config = dict(
    model='image classifier',
    dataset='rendered solids tumbling over patterned floors',
    train_examples=195000,
    image_size=24,
    crop_scale_min=1,
    horizontal_flip=False,
    translate=0.06,
    rotation_deg=5,
    targets=['light from'],
    num_classes=4,
    arch='resnet_bottleneck',
    norm='batchnorm',
    activation='relu',
    depths=[3, 6, 3],
    kernel_size=3,
    stem='single',
    avg_pool_shortcut=True,
    widths=[128, 256, 512],
    mixing='mixup',
    loss='cross_entropy',
    init='torch_default',
    residual_init='none',
    optimizer='nadamw',
    lr=0.0022,
    beta1=0.9,
    beta2=0.999,
    eps=1e-10,
    sam_rho=0.1,
    steps=5900,
    batch_size=256,
    epochs=7.7,
    lr_schedule='wsd',
    decay_fraction=0.2,
    final_lr_fraction=0.01,
    warmup_steps=1180,
    weight_decay=0.3,
)
Rows from block 5, named by matrix and row number. Rows with one number belong to one channel. Each number is 200 + 20 x the weight over its row's rms, rounded and kept within 0 to 999. All counts start at 0. After the name is the row's rms in percent of the matrix's.
# convs1: 3x3 conv (model.blocks.5.convs.1.weight, 64x64x3x3), inputs 0-15, a 3x3 kernel for each
# convs2: expand pointwise conv (model.blocks.5.convs.2.weight, 256x64x1x1, transposed), outputs 0-127
convs1.27,076,189,211,198,175,227,176,189,199,198,172,190,187,169,214,188,174,173,187,207,183,177,213,185,196,200,205,236,179,202,200,233,248,219,210,197,201,226,218,221,205,182,216,193,184,221,185,184,191,243,235,208,220,188,229,178,189,179,160,193,177,166,189,177,192,200,183,208,212,214,193,190,193,174,216,162,196,197,163,193,184,174,231,169,212,218,177,214,202,179,224,240,193,217,204,183,223,183,181,198,208,201,195,188,186,191,244,222,232,206,199,205,194,197,197,179,185,197,181,183,201,232,196,210,242,214,223,216,214,201,198,200,218,203,192,233,210,191,197,226,213,204,267,244,228
convs1.28,089,205,208,209,193,200,211,241,180,215,183,185,245,198,194,217,202,212,223,214,187,202,232,226,188,205,196,261,210,171,199,192,211,184,213,191,170,218,201,200,208,199,186,201,200,231,216,200,204,186,203,162,196,183,198,197,207,235,204,197,244,191,193,234,192,209,216,222,214,204,210,222,254,212,209,161,224,228,201,209,203,221,185,180,229,213,210,210,205,194,232,165,177,208,218,185,225,203,216,209,210,173,176,205,218,224,232,208,223,226,181,214,189,181,177,158,168,199,215,204,223,221,213,211,245,231,200,221,202,237,204,206,231,232,187,214,209,183,191,212,208,203,204,214,204
convs1.29,096,198,179,190,178,202,213,185,195,182,190,197,161,192,210,183,178,183,212,188,195,163,176,193,184,174,194,217,200,228,192,199,174,189,193,181,206,179,246,231,169,196,198,215,206,198,190,210,188,179,216,176,164,201,196,212,180,167,175,192,228,196,178,225,222,200,146,196,189,171,186,202,213,162,195,190,158,174,185,199,175,174,168,192,160,190,209,166,198,207,200,210,194,184,225,188,169,222,172,187,174,211,232,185,192,217,198,209,210,197,221,227,205,198,197,206,210,193,194,239,199,209,205,183,227,181,196,192,202,213,169,204,208,165,224,222,204,204,227,204,197,210,195,207,221
convs1.30,118,233,196,221,230,232,197,210,218,197,231,204,226,218,212,158,200,198,162,181,219,214,186,187,203,183,203,242,205,171,217,208,182,228,218,204,186,194,189,181,173,174,243,226,210,202,245,188,248,212,174,223,205,177,194,240,213,225,217,229,197,201,194,207,185,221,234,206,204,178,187,180,211,175,201,144,187,178,177,182,210,193,194,208,215,167,211,207,196,192,216,197,161,168,200,202,223,211,187,208,180,206,142,170,193,211,212,230,221,197,173,151,218,189,195,223,214,195,185,215,211,201,146,244,210,229,213,219,172,194,207,190,238,215,194,203,219,182,187,207,204,177,212,205,205
convs1.31,094,253,202,202,197,170,179,189,164,195,198,194,218,188,216,230,196,177,208,227,249,205,226,223,191,186,182,164,182,226,208,185,179,287,218,178,186,225,215,196,204,190,148,211,200,182,181,266,223,189,246,263,212,179,192,225,191,216,197,201,189,197,171,210,221,210,195,193,196,206,172,179,169,185,182,199,192,204,276,196,190,183,225,246,214,237,229,148,203,187,166,193,169,174,201,197,153,186,183,193,206,210,186,206,201,183,214,201,189,194,196,230,182,209,247,213,221,220,186,203,181,193,204,203,211,213,197,221,238,224,181,166,173,179,180,179,211,216,197,213,200,196,195,186,195
convs1.32,094,193,169,218,173,168,238,186,173,223,182,164,214,169,187,222,225,187,213,203,239,206,205,246,188,196,203,208,218,211,199,187,212,247,255,223,203,223,149,229,248,205,196,171,195,211,234,238,203,197,225,217,249,224,199,194,146,215,202,167,225,200,148,219,194,205,209,191,201,202,178,212,213,187,179,227,189,246,231,196,201,210,177,225,230,217,248,195,205,206,191,174,153,198,217,182,193,203,188,188,200,162,200,212,201,187,185,188,189,223,158,214,219,212,211,234,214,219,174,171,188,165,186,195,184,185,167,182,160,231,196,201,207,168,195,226,200,199,182,209,191,198,191,183,196
convs1.33,092,178,218,161,189,184,208,191,211,173,172,185,194,198,192,203,193,201,187,221,192,216,225,213,180,214,179,214,195,150,156,156,168,197,206,223,195,236,211,210,204,199,168,234,181,251,193,170,164,189,181,182,211,188,197,164,217,192,198,182,209,183,198,183,184,177,204,202,206,172,226,179,204,200,174,160,197,224,174,219,230,165,208,178,231,209,225,210,187,211,225,173,192,227,197,229,184,172,241,215,225,206,198,207,207,197,234,192,202,190,162,155,207,190,166,193,215,203,207,192,243,219,181,193,220,211,218,221,193,198,219,174,203,225,157,189,190,184,187,196,208,188,215,222,195
convs1.34,077,233,195,234,208,176,227,206,166,192,190,199,211,208,188,184,201,180,197,203,212,188,221,255,205,202,215,235,173,222,245,183,163,237,187,205,215,221,205,207,195,200,221,213,211,216,191,226,219,171,212,226,191,227,210,235,212,208,207,175,204,208,152,188,219,218,180,215,219,207,197,192,201,190,187,221,172,185,201,159,168,197,199,201,194,224,264,195,184,215,210,181,167,170,210,216,201,152,201,207,202,191,181,218,206,193,224,210,208,203,177,223,203,189,203,202,224,221,200,186,175,195,197,205,232,202,207,209,212,209,168,173,218,188,200,227,210,214,200,239,218,210,247,223,225
convs1.35,116,228,240,213,181,205,184,195,194,202,212,207,193,158,196,198,195,175,199,198,185,189,200,205,223,188,212,193,173,213,204,199,184,243,216,188,257,179,222,220,213,212,208,196,174,193,167,168,199,189,178,216,192,189,236,219,260,210,188,228,157,190,204,184,198,187,207,199,196,206,182,199,181,233,180,211,202,195,247,184,220,225,213,223,184,210,185,203,205,207,211,163,238,164,207,197,188,218,174,204,194,188,193,210,200,212,185,183,196,173,199,201,169,207,211,166,212,215,188,214,197,201,200,181,185,197,183,154,208,201,182,211,203,161,178,174,211,218,187,207,214,195,195,217,186
convs1.36,103,183,191,182,181,216,194,185,225,161,197,175,160,186,217,211,199,221,207,187,172,190,213,204,210,217,203,218,231,176,198,191,201,208,158,175,205,229,242,212,228,204,211,206,176,206,188,193,194,181,181,196,207,180,190,200,183,196,178,210,220,199,219,173,190,171,177,212,195,189,227,219,211,209,187,202,201,187,202,227,180,227,180,168,163,218,211,198,200,213,215,237,195,224,220,204,191,187,202,207,208,214,216,204,223,219,222,206,233,222,186,193,225,206,220,229,172,182,232,227,212,234,197,202,200,198,205,226,236,227,224,219,217,242,222,195,212,208,220,204,211,197,210,216,204
convs1.37,086,186,247,234,181,206,207,208,208,180,224,228,218,181,192,192,167,189,181,164,203,208,168,232,185,177,159,143,220,208,192,178,226,188,216,202,249,123,158,213,179,195,214,208,201,201,205,204,192,181,225,197,192,194,217,195,247,228,189,193,203,172,209,161,192,199,194,205,203,207,190,201,184,196,186,211,157,204,166,176,194,224,169,166,203,186,223,205,192,171,154,166,169,190,217,220,231,210,225,211,161,159,212,181,213,205,195,187,180,235,257,201,164,203,197,180,205,217,200,168,218,208,193,178,203,211,196,161,197,194,201,193,196,224,192,178,194,187,186,194,199,190,201,203,184
convs1.38,086,202,171,169,214,213,159,183,189,221,225,230,183,198,197,197,219,234,205,220,238,232,187,193,183,192,202,189,248,176,202,178,198,196,172,185,200,185,177,203,183,181,189,201,198,194,204,223,216,188,218,199,165,199,202,180,185,154,202,190,181,208,181,225,200,205,229,175,191,181,199,200,206,193,173,223,198,223,211,208,208,193,218,265,212,204,187,204,190,205,193,199,216,189,215,180,218,219,198,210,179,165,182,182,197,181,189,206,197,217,219,174,217,220,193,181,183,186,236,171,190,207,166,219,185,190,202,192,167,172,175,160,168,193,181,195,202,197,214,200,206,202,197,179,195
convs1.39,103,194,186,198,217,214,204,215,192,262,245,213,212,236,207,218,200,171,221,223,188,173,189,175,194,192,206,150,192,242,221,215,188,193,207,225,206,158,189,205,195,163,200,221,235,178,218,258,211,199,190,187,190,203,195,211,186,210,200,219,202,230,173,273,218,206,196,198,202,237,220,207,182,189,188,227,196,208,189,189,216,199,193,171,179,193,208,193,205,197,153,165,160,214,194,204,228,206,194,192,141,183,200,197,175,187,207,223,196,219,191,202,209,195,184,222,211,223,167,181,212,202,170,195,218,203,192,174,167,196,194,196,209,233,212,219,202,204,192,210,195,192,196,186,204
convs1.40,099,183,201,204,192,202,167,185,229,209,200,204,214,200,216,174,217,223,203,209,192,191,222,205,173,196,192,187,188,208,224,187,213,199,165,161,182,174,201,203,201,217,195,192,189,213,180,176,187,174,187,180,214,162,170,198,191,200,191,209,206,206,204,215,188,196,197,217,182,169,233,192,199,202,201,169,214,210,209,209,200,230,209,207,226,215,218,204,173,181,214,212,197,221,216,202,218,140,156,205,177,178,194,201,223,193,207,210,218,219,179,205,210,201,172,237,210,171,211,216,234,243,211,209,215,220,192,184,218,228,220,221,197,247,229,204,214,210,207,212,207,192,203,194,184
convs1.41,102,179,204,195,187,184,225,186,171,183,194,182,185,218,207,212,192,209,187,167,176,200,173,195,240,199,175,203,189,224,205,186,178,211,203,157,243,182,214,201,141,235,212,200,133,198,217,221,212,173,204,197,188,174,214,196,176,183,220,206,229,225,211,167,182,188,195,201,185,200,212,232,204,190,193,198,179,189,218,175,174,199,206,157,185,174,213,197,167,179,187,208,167,182,185,213,181,183,181,192,169,227,216,174,222,233,204,159,205,207,210,259,238,216,206,209,209,201,207,226,201,184,198,201,222,176,190,197,184,173,175,207,203,181,190,219,183,193,193,197,196,198,202,206,192
convs1.42,099,180,192,197,174,192,195,184,208,212,182,210,186,181,212,221,179,183,222,225,195,193,205,195,222,179,217,210,156,227,228,179,181,229,164,161,224,219,229,223,160,198,195,151,168,174,160,204,223,194,203,223,179,194,226,177,201,202,156,217,208,181,208,221,223,190,195,164,182,201,199,232,207,183,220,207,172,204,235,178,190,195,236,197,173,227,162,188,171,190,213,232,227,191,214,186,199,165,154,205,215,246,219,203,196,191,191,171,189,149,200,217,166,217,241,166,201,200,183,216,220,188,178,218,175,184,205,189,195,207,179,220,197,155,200,199,204,215,204,199,199,188,209,203,203
convs1.43,104,187,191,194,171,212,179,194,185,180,186,208,187,203,199,181,185,173,195,212,204,194,199,164,181,206,236,239,158,208,189,162,243,195,174,198,177,216,209,210,220,203,210,174,232,225,194,195,178,187,219,180,188,208,194,175,193,190,191,203,182,208,149,187,216,198,219,193,176,183,200,211,220,155,212,198,173,177,209,222,217,201,191,192,200,218,166,181,192,229,228,184,202,223,209,207,213,173,213,216,181,184,176,200,205,209,230,236,227,198,206,197,187,208,196,193,198,158,193,200,223,228,231,194,198,214,201,237,192,210,215,225,232,202,195,238,209,208,217,217,208,207,250,219,231
convs1.44,096,181,204,172,186,212,188,183,201,188,208,199,200,191,204,195,187,201,195,195,153,194,206,210,182,197,205,208,193,169,188,188,219,214,208,203,197,242,223,185,225,179,183,198,179,238,189,174,190,173,193,193,221,203,199,186,199,197,178,191,209,167,200,180,176,177,219,193,203,191,210,205,209,178,173,176,190,226,206,233,221,215,216,176,186,214,199,185,195,209,220,223,205,211,230,208,195,181,211,214,216,210,183,217,211,206,222,200,246,210,189,203,209,187,196,223,190,178,235,211,256,261,178,242,224,216,221,242,234,208,239,191,198,218,174,200,213,204,226,184,186,198,198,203,193
convs1.45,097,213,201,211,182,181,183,238,171,197,189,189,211,178,187,218,241,170,203,204,204,203,224,221,213,202,207,242,178,202,206,231,216,201,234,164,203,211,210,212,211,208,209,208,194,203,197,197,201,197,232,202,230,191,232,235,184,212,173,155,205,209,200,194,196,203,215,226,193,210,190,180,214,172,178,182,215,182,159,159,183,185,191,186,207,195,210,213,192,208,218,178,178,213,227,189,226,169,201,192,201,193,194,212,207,218,251,231,217,207,174,196,168,169,209,203,179,198,190,197,218,213,219,216,219,214,196,211,196,193,197,194,229,229,177,235,204,204,198,231,217,216,260,254,238
convs1.46,106,232,200,207,226,185,229,184,183,191,197,217,214,220,179,236,193,177,215,211,206,164,239,217,175,195,183,194,191,209,217,221,219,248,204,183,179,216,167,208,219,205,181,206,199,183,168,208,205,202,241,238,204,210,189,217,193,208,220,153,215,165,178,201,190,221,189,217,203,197,183,167,192,197,208,203,223,199,248,189,172,167,219,193,177,232,218,160,197,204,184,230,176,175,248,178,158,190,202,166,210,183,193,208,198,179,206,187,192,162,203,258,181,178,246,183,200,229,167,185,184,194,204,208,208,199,190,237,175,207,201,190,220,199,191,208,212,199,186,208,190,199,211,204,218
convs1.47,116,189,177,208,180,178,167,150,202,173,152,170,194,194,214,173,171,182,185,204,245,218,165,188,185,182,157,158,184,187,178,198,197,186,187,189,233,242,229,194,184,188,234,211,156,158,197,213,202,189,206,178,172,153,199,192,170,237,189,192,177,152,192,159,182,216,198,162,186,188,195,172,170,186,205,193,227,219,192,183,207,205,209,239,197,167,181,196,178,164,173,174,183,175,169,198,219,210,200,192,216,208,212,199,182,217,198,175,189,205,198,168,242,234,190,195,208,209,213,211,204,220,196,223,208,197,198,193,201,196,179,202,207,180,154,166,187,193,201,206,203,205,197,206,210
convs1.48,101,194,199,191,177,192,205,232,222,232,175,205,190,184,216,184,212,185,212,201,185,183,244,191,190,227,190,182,198,219,195,198,184,211,206,194,173,196,222,204,223,175,209,187,188,218,216,225,204,215,210,175,195,191,179,195,196,219,185,200,173,209,214,227,212,163,179,212,216,190,213,227,181,218,183,198,219,204,201,204,171,156,182,188,224,216,158,230,209,181,203,196,210,263,215,174,243,210,173,209,211,203,182,215,192,195,225,197,230,185,236,204,201,210,200,153,196,211,189,193,195,194,184,197,203,206,214,186,206,213,201,210,197,198,226,231,206,198,204,225,211,223,239,230,233
convs1.49,102,223,188,204,179,193,201,207,218,228,198,221,225,189,207,181,208,231,220,178,195,205,206,234,197,188,165,213,198,185,237,201,192,227,193,156,245,182,161,202,203,182,201,200,190,195,201,176,263,189,200,222,172,182,217,221,224,201,170,170,186,197,245,205,186,192,210,221,189,173,203,195,194,148,184,160,188,187,205,160,168,229,178,184,193,211,212,207,180,167,208,159,202,186,218,206,218,188,182,205,179,187,169,210,191,227,201,205,212,198,190,228,181,187,195,209,223,232,230,189,216,220,193,234,229,217,190,197,188,193,200,198,193,227,212,192,180,201,184,193,204,219,192,209,203
convs1.50,099,225,189,211,214,201,157,233,205,192,187,186,197,188,215,185,236,196,180,154,205,208,240,228,192,178,154,170,195,187,234,193,243,242,161,219,167,203,192,193,232,188,221,159,209,181,210,197,261,159,205,222,179,196,172,202,186,187,206,174,166,230,196,194,175,192,201,205,186,185,191,191,177,181,218,139,193,240,211,161,161,208,165,220,221,219,212,204,190,148,178,171,164,182,224,212,220,196,190,206,207,207,167,231,206,203,178,212,194,204,207,197,155,223,230,205,216,184,212,184,184,222,179,216,206,228,210,199,194,186,222,183,189,212,209,196,207,206,184,216,203,203,214,200,207
convs1.51,105,204,172,182,206,195,198,210,171,224,201,221,191,201,217,199,187,199,235,191,220,182,154,205,184,152,208,210,187,250,236,190,216,214,184,163,230,188,160,240,171,187,225,241,203,201,176,234,224,177,237,197,172,190,218,224,186,187,209,195,180,212,223,197,174,212,183,188,210,170,170,181,201,160,226,173,195,206,206,150,255,203,198,196,208,175,197,205,174,187,206,166,159,225,184,191,229,196,171,196,198,162,208,185,189,221,231,211,197,195,230,210,215,223,196,205,231,203,207,190,216,218,220,201,226,209,202,202,166,178,184,196,199,206,181,210,191,191,181,215,198,198,202,201,194
convs2.27,090,218,206,207,184,186,203,183,178,162,219,201,203,233,165,192,222,186,158,245,188,182,217,233,220,196,206,220,188,201,170,172,151,191,185,184,202,197,202,225,195,207,201,225,200,191,217,160,201,186,222,175,199,199,200,185,235,160,225,236,190,182,198,234,204,246,185,188,181,191,187,203,212,223,194,162,194,198,199,193,185,174,191,205,213,205,195,222,203,191,192,217,217,179,207,189,216,178,192,173,225,229,223,170,211,230,192,173,173,166,193,214,203,170,213,172,173,221,196,215,218,220,173,226,215,183,170,184,235
convs2.28,104,166,167,174,182,188,180,186,201,188,215,190,175,206,184,168,209,184,164,210,197,174,191,200,206,173,227,210,184,166,208,175,191,180,184,172,175,190,175,209,167,208,174,228,215,166,183,194,195,178,185,205,222,187,187,183,198,189,196,197,185,204,193,228,171,193,186,181,183,176,190,193,182,232,181,218,180,217,192,236,246,177,168,178,233,201,222,229,203,173,219,200,205,210,209,215,173,208,191,173,229,222,177,191,184,174,238,178,192,226,147,168,198,168,189,204,191,217,212,216,212,220,174,181,214,185,201,176,209
convs2.29,087,201,194,172,217,180,218,181,215,212,220,196,204,185,192,206,173,173,205,187,207,195,217,228,206,190,193,193,188,215,203,247,186,203,174,275,225,186,200,161,200,188,200,200,206,227,201,176,202,212,211,168,169,182,208,173,238,221,222,181,210,227,178,202,209,194,221,192,212,170,170,236,160,191,242,179,216,183,164,198,221,168,201,213,188,213,221,196,198,206,218,243,166,207,213,161,191,206,193,198,197,187,189,238,165,225,188,230,196,213,191,211,193,194,212,193,208,204,159,206,184,195,204,187,197,168,214,172,186
convs2.30,110,217,196,190,178,203,191,190,178,191,212,221,173,253,192,175,238,190,181,214,213,207,226,189,194,208,205,180,175,205,159,218,180,241,188,162,216,198,185,232,206,182,203,219,205,191,193,194,204,225,204,187,180,174,202,202,198,176,249,195,210,202,241,211,185,214,160,206,206,198,189,213,185,187,179,204,189,224,199,247,178,183,161,175,192,182,187,224,179,213,194,182,198,220,233,221,198,204,206,201,202,223,212,166,212,214,185,177,193,172,184,212,177,195,206,213,189,218,247,226,197,207,192,224,240,202,187,173,224
convs2.31,105,201,178,189,223,232,219,213,232,183,198,211,143,213,203,219,219,217,207,195,240,202,202,187,200,240,197,183,201,200,201,199,196,234,182,202,218,200,196,212,165,160,216,214,203,230,190,186,201,197,209,194,164,189,192,205,196,189,206,165,194,230,171,195,151,196,186,211,172,182,199,186,197,186,214,210,191,201,186,194,202,199,163,203,198,172,227,192,184,188,179,229,218,203,226,227,195,239,193,219,173,189,205,227,209,247,187,193,200,183,180,189,204,168,184,213,217,195,201,184,235,218,209,223,194,180,194,178,194
convs2.32,088,155,189,206,178,222,196,204,187,184,188,207,171,200,166,221,228,192,213,215,214,188,198,205,210,225,186,208,216,199,190,203,223,203,214,200,218,222,187,220,200,132,185,187,215,208,208,225,203,181,193,194,217,232,186,173,182,174,209,162,183,213,212,182,185,196,202,199,175,196,222,215,203,226,171,207,221,187,218,186,197,188,159,200,185,164,199,174,183,222,211,245,221,205,204,208,177,220,203,236,180,171,203,230,223,219,220,187,179,241,216,178,205,175,179,252,180,182,254,179,202,209,223,205,206,209,190,210,185
convs2.33,091,193,187,229,176,161,206,179,192,188,197,230,204,206,205,217,180,187,217,175,188,180,181,209,192,188,185,238,234,218,216,178,167,182,174,169,174,185,172,191,223,218,188,209,183,171,154,185,206,191,202,193,217,188,209,184,184,167,194,228,180,183,251,241,186,198,202,216,190,228,204,192,194,195,175,158,170,245,182,201,214,187,197,214,232,217,204,213,206,171,212,191,249,250,198,220,184,215,188,181,232,213,186,225,176,217,239,188,200,190,208,213,184,174,216,186,199,191,201,211,205,217,194,197,214,205,190,192,219
convs2.34,089,196,183,205,200,189,206,198,215,175,209,189,182,207,155,203,234,187,172,213,206,196,198,237,228,202,196,207,194,204,184,185,178,198,168,187,197,219,203,222,170,172,201,223,219,213,227,175,208,204,211,214,192,179,195,192,230,167,210,218,200,226,202,213,195,246,180,212,171,166,202,186,176,220,225,188,230,194,183,209,177,183,159,214,204,201,209,194,220,182,182,250,218,188,228,171,187,216,195,203,194,217,214,207,232,253,196,187,203,191,200,207,208,168,178,201,207,238,195,225,245,252,196,245,236,198,165,193,226
convs2.35,112,271,204,219,201,216,176,177,202,195,204,237,209,213,202,178,180,239,214,209,228,169,220,206,197,215,207,209,202,183,196,184,184,200,217,208,181,163,247,187,192,201,216,192,175,200,187,193,171,203,240,225,225,209,175,185,210,184,206,195,245,195,152,187,212,214,189,177,203,190,186,186,155,202,213,211,200,246,187,234,216,200,233,197,176,212,207,208,200,189,208,150,219,227,202,229,224,184,211,207,197,200,199,185,174,216,171,185,217,200,198,210,185,200,185,149,190,209,140,213,184,186,202,202,160,181,208,187,200
convs2.36,099,157,187,175,196,171,178,172,188,205,221,182,207,192,198,212,208,170,210,205,188,189,205,220,211,176,191,205,203,185,225,216,205,184,204,233,210,187,165,185,190,195,165,188,207,181,199,190,184,196,203,171,217,153,233,185,220,185,228,186,177,178,223,203,176,181,224,171,200,217,155,189,173,201,178,149,205,212,161,197,208,197,175,196,198,212,209,210,233,193,222,225,231,221,209,188,174,177,189,169,207,188,187,227,205,190,195,211,186,203,198,202,171,191,207,208,203,197,191,167,170,195,184,196,210,172,200,172,195
convs2.37,086,208,172,201,184,180,200,187,190,206,190,208,172,170,215,216,222,225,213,219,187,202,230,195,204,205,243,202,199,210,196,217,238,193,227,182,191,245,219,234,181,191,171,187,228,171,241,209,194,186,213,248,202,188,246,218,184,176,234,212,183,198,213,201,227,226,186,178,212,245,165,183,190,202,208,178,242,221,217,194,179,203,186,181,193,177,184,188,190,180,194,223,181,203,181,204,189,194,210,172,209,214,195,171,223,202,201,185,181,150,194,184,232,203,188,228,220,198,189,190,200,220,205,195,189,219,200,222,217
convs2.38,080,178,194,187,191,184,191,187,165,213,191,173,173,175,200,209,195,241,217,187,194,195,199,223,197,192,213,194,178,190,162,222,202,197,222,189,222,192,201,169,229,138,192,193,183,188,234,192,210,177,192,183,160,234,202,216,173,157,183,182,166,190,228,193,144,177,200,216,209,203,214,184,199,186,194,213,164,172,198,183,203,204,162,194,164,196,218,194,165,195,188,165,199,205,197,201,168,161,212,214,169,158,191,183,188,234,179,197,203,175,191,207,213,218,211,193,180,201,192,165,197,190,182,167,214,211,197,221,196
convs2.39,109,183,187,198,202,173,232,195,198,240,204,186,188,193,207,219,218,205,200,216,214,193,187,177,206,207,213,162,180,205,180,212,180,218,209,202,180,221,203,219,203,183,193,221,238,182,203,237,193,210,177,188,172,213,187,191,189,219,171,210,189,250,218,203,217,196,189,198,187,192,241,198,193,226,207,203,189,196,201,186,179,204,186,174,188,184,220,195,190,168,206,228,171,184,200,184,171,209,221,193,205,184,207,196,194,206,179,204,204,224,168,133,241,206,170,245,196,208,187,219,203,213,215,195,215,205,154,197,189
convs2.40,105,183,168,198,172,189,198,205,174,198,234,184,223,211,199,179,185,197,208,199,165,188,168,189,205,183,196,210,210,158,213,186,213,162,211,201,169,179,178,194,182,192,157,223,211,149,217,210,191,220,185,210,205,162,214,201,199,185,178,210,194,187,212,211,187,188,227,184,171,178,201,174,171,202,186,212,182,203,178,220,245,160,184,193,168,270,217,181,217,151,207,181,189,194,183,199,193,189,172,178,204,178,167,168,171,164,177,189,216,219,207,195,165,166,206,191,196,226,201,210,196,196,173,171,230,193,220,198,198
convs2.41,093,213,193,184,205,194,195,198,223,203,208,202,199,221,182,203,212,177,189,158,204,195,209,183,242,177,208,227,208,201,173,233,196,227,166,197,213,191,216,210,200,197,197,176,208,223,180,179,242,174,189,149,184,174,171,201,177,212,218,198,202,221,181,200,215,228,186,180,234,214,181,229,172,180,266,232,198,211,206,187,200,193,219,176,177,207,182,206,185,232,183,213,175,221,206,180,211,216,232,205,177,189,194,216,189,200,211,211,225,212,177,213,229,222,190,221,202,181,213,210,180,191,214,200,194,180,164,199,218
convs2.42,098,246,229,217,220,203,202,204,202,204,192,202,224,182,210,226,185,193,189,222,231,183,209,203,207,209,215,202,222,194,217,169,153,217,184,238,190,219,225,193,203,232,216,225,189,219,165,166,140,234,212,187,176,219,183,189,232,219,204,228,258,207,185,155,243,208,189,183,197,190,179,232,180,214,213,224,167,205,204,184,200,191,245,203,168,216,217,195,197,209,186,176,200,184,217,194,232,212,181,208,196,182,211,192,180,229,192,220,196,183,203,197,196,205,198,176,190,197,171,234,187,180,202,218,171,191,195,192,195
convs2.43,109,192,187,204,196,184,214,146,171,194,246,181,219,248,156,175,186,168,210,228,181,190,204,245,223,185,182,190,196,193,190,199,186,181,171,203,233,184,175,198,185,193,166,239,227,195,200,198,183,227,180,200,186,204,195,174,239,185,201,208,186,205,202,226,217,215,212,179,177,178,204,183,198,225,185,173,201,188,177,187,190,173,189,201,208,208,196,218,192,199,205,226,214,182,204,166,217,205,177,188,225,207,226,208,217,205,198,165,183,185,195,214,168,190,198,218,185,228,187,213,198,206,157,200,225,180,191,190,197
convs2.44,096,182,186,207,178,168,195,178,186,182,218,185,216,193,206,192,174,198,225,180,170,213,198,181,165,198,211,210,187,193,214,172,188,179,193,203,197,187,153,189,200,234,171,213,188,176,169,177,167,202,182,192,218,163,230,186,212,194,209,215,193,184,236,230,197,170,189,201,198,194,171,191,174,213,187,185,163,226,164,225,244,192,208,179,204,221,225,236,190,192,216,172,231,235,186,223,177,201,166,158,223,200,181,194,206,176,216,180,172,188,196,203,171,176,223,191,207,217,201,201,178,221,178,185,197,189,205,186,193
convs2.45,106,203,207,198,184,202,186,186,187,176,199,200,198,215,161,180,255,183,163,240,210,189,209,242,239,188,210,212,194,190,191,185,182,181,185,175,183,202,201,239,166,205,192,234,200,169,193,180,190,181,218,189,204,193,204,162,223,170,236,212,197,205,203,221,194,235,182,181,179,164,207,197,207,242,200,191,209,215,203,196,186,179,198,223,223,201,192,229,199,185,206,226,221,195,218,199,206,189,200,178,224,243,227,187,203,226,217,172,198,187,190,185,217,170,204,186,192,228,202,236,233,240,183,227,212,184,159,182,229
convs2.46,096,198,191,202,225,235,203,223,205,177,182,200,195,195,177,188,207,177,192,217,218,208,169,196,200,215,207,197,195,162,213,223,195,197,173,184,207,205,198,201,184,192,187,204,181,219,193,172,224,198,212,210,206,212,178,163,208,183,197,185,215,216,130,203,193,196,231,210,146,186,228,171,162,195,182,202,198,195,204,218,207,195,180,231,178,176,183,163,210,216,189,202,204,179,221,226,189,250,182,219,177,197,237,207,223,195,205,169,165,238,176,178,184,153,144,200,229,203,219,196,223,218,209,211,165,223,205,181,184
convs2.47,099,253,204,178,205,209,176,191,201,212,188,191,199,212,219,197,185,240,205,194,210,172,228,195,186,211,243,202,163,226,170,193,186,216,198,178,211,171,217,208,218,209,229,201,166,189,207,184,196,189,191,192,162,209,191,227,180,188,214,188,174,153,208,211,195,220,186,202,226,213,188,207,203,192,229,200,171,191,201,188,200,207,214,180,175,191,216,201,172,195,182,167,220,216,180,205,232,165,204,172,184,241,197,201,178,231,167,205,201,186,238,224,200,219,209,188,167,200,183,186,195,178,199,180,176,184,191,195,229
convs2.48,084,200,233,208,189,227,192,190,196,178,193,180,228,219,166,193,226,168,158,223,188,190,199,213,216,167,214,211,176,197,189,152,182,166,181,196,185,212,224,241,202,224,194,200,206,203,169,185,206,190,217,197,178,234,174,183,249,190,223,245,178,194,209,203,183,195,190,178,200,170,170,212,188,196,196,186,167,171,206,209,183,185,252,196,215,192,205,207,218,208,207,221,201,176,217,199,201,189,211,219,212,247,232,183,202,180,214,199,162,217,199,195,178,211,178,204,169,206,193,186,211,192,187,221,203,203,167,187,232
convs2.49,093,194,188,196,200,203,221,207,221,222,195,185,175,168,201,189,217,204,181,160,219,253,204,205,191,179,223,182,168,174,208,193,202,193,167,211,159,192,205,229,181,218,167,181,182,182,203,184,181,212,191,205,192,182,202,186,213,212,187,205,242,220,174,203,203,211,183,176,145,168,165,190,200,189,202,226,199,189,223,208,187,179,236,170,185,210,194,215,171,159,202,152,173,210,202,255,174,197,212,196,209,192,198,161,164,202,212,219,217,174,183,186,199,207,200,187,222,211,203,260,205,211,205,206,213,157,174,193,218
convs2.50,094,218,223,197,169,253,206,187,210,204,215,187,171,193,183,209,226,220,182,201,198,227,230,228,195,219,219,188,203,169,173,197,209,213,178,192,199,214,221,226,169,162,188,222,228,178,249,172,199,198,200,185,174,236,225,196,209,159,207,190,212,208,230,183,165,226,173,178,165,182,184,185,207,207,183,230,200,198,192,191,174,202,213,201,189,202,189,208,191,230,174,208,195,200,222,223,197,204,224,204,204,203,188,175,191,225,181,187,181,159,194,184,190,211,232,227,192,212,242,207,211,249,173,221,213,157,171,209,207
convs2.51,102,194,197,205,186,176,194,185,219,210,214,173,184,215,178,212,222,200,196,201,206,201,199,176,212,159,216,186,192,192,160,219,183,206,180,180,185,210,204,225,173,156,203,220,202,169,222,186,187,191,167,195,191,181,164,188,168,212,156,188,214,207,165,219,192,225,177,181,197,179,171,196,209,216,210,203,206,198,203,196,206,215,196,172,217,247,205,230,174,141,171,206,163,186,192,204,177,179,203,170,222,217,194,186,149,208,230,214,207,182,191,181,233,175,170,217,204,206,169,261,194,205,204,187,207,153,166,200,220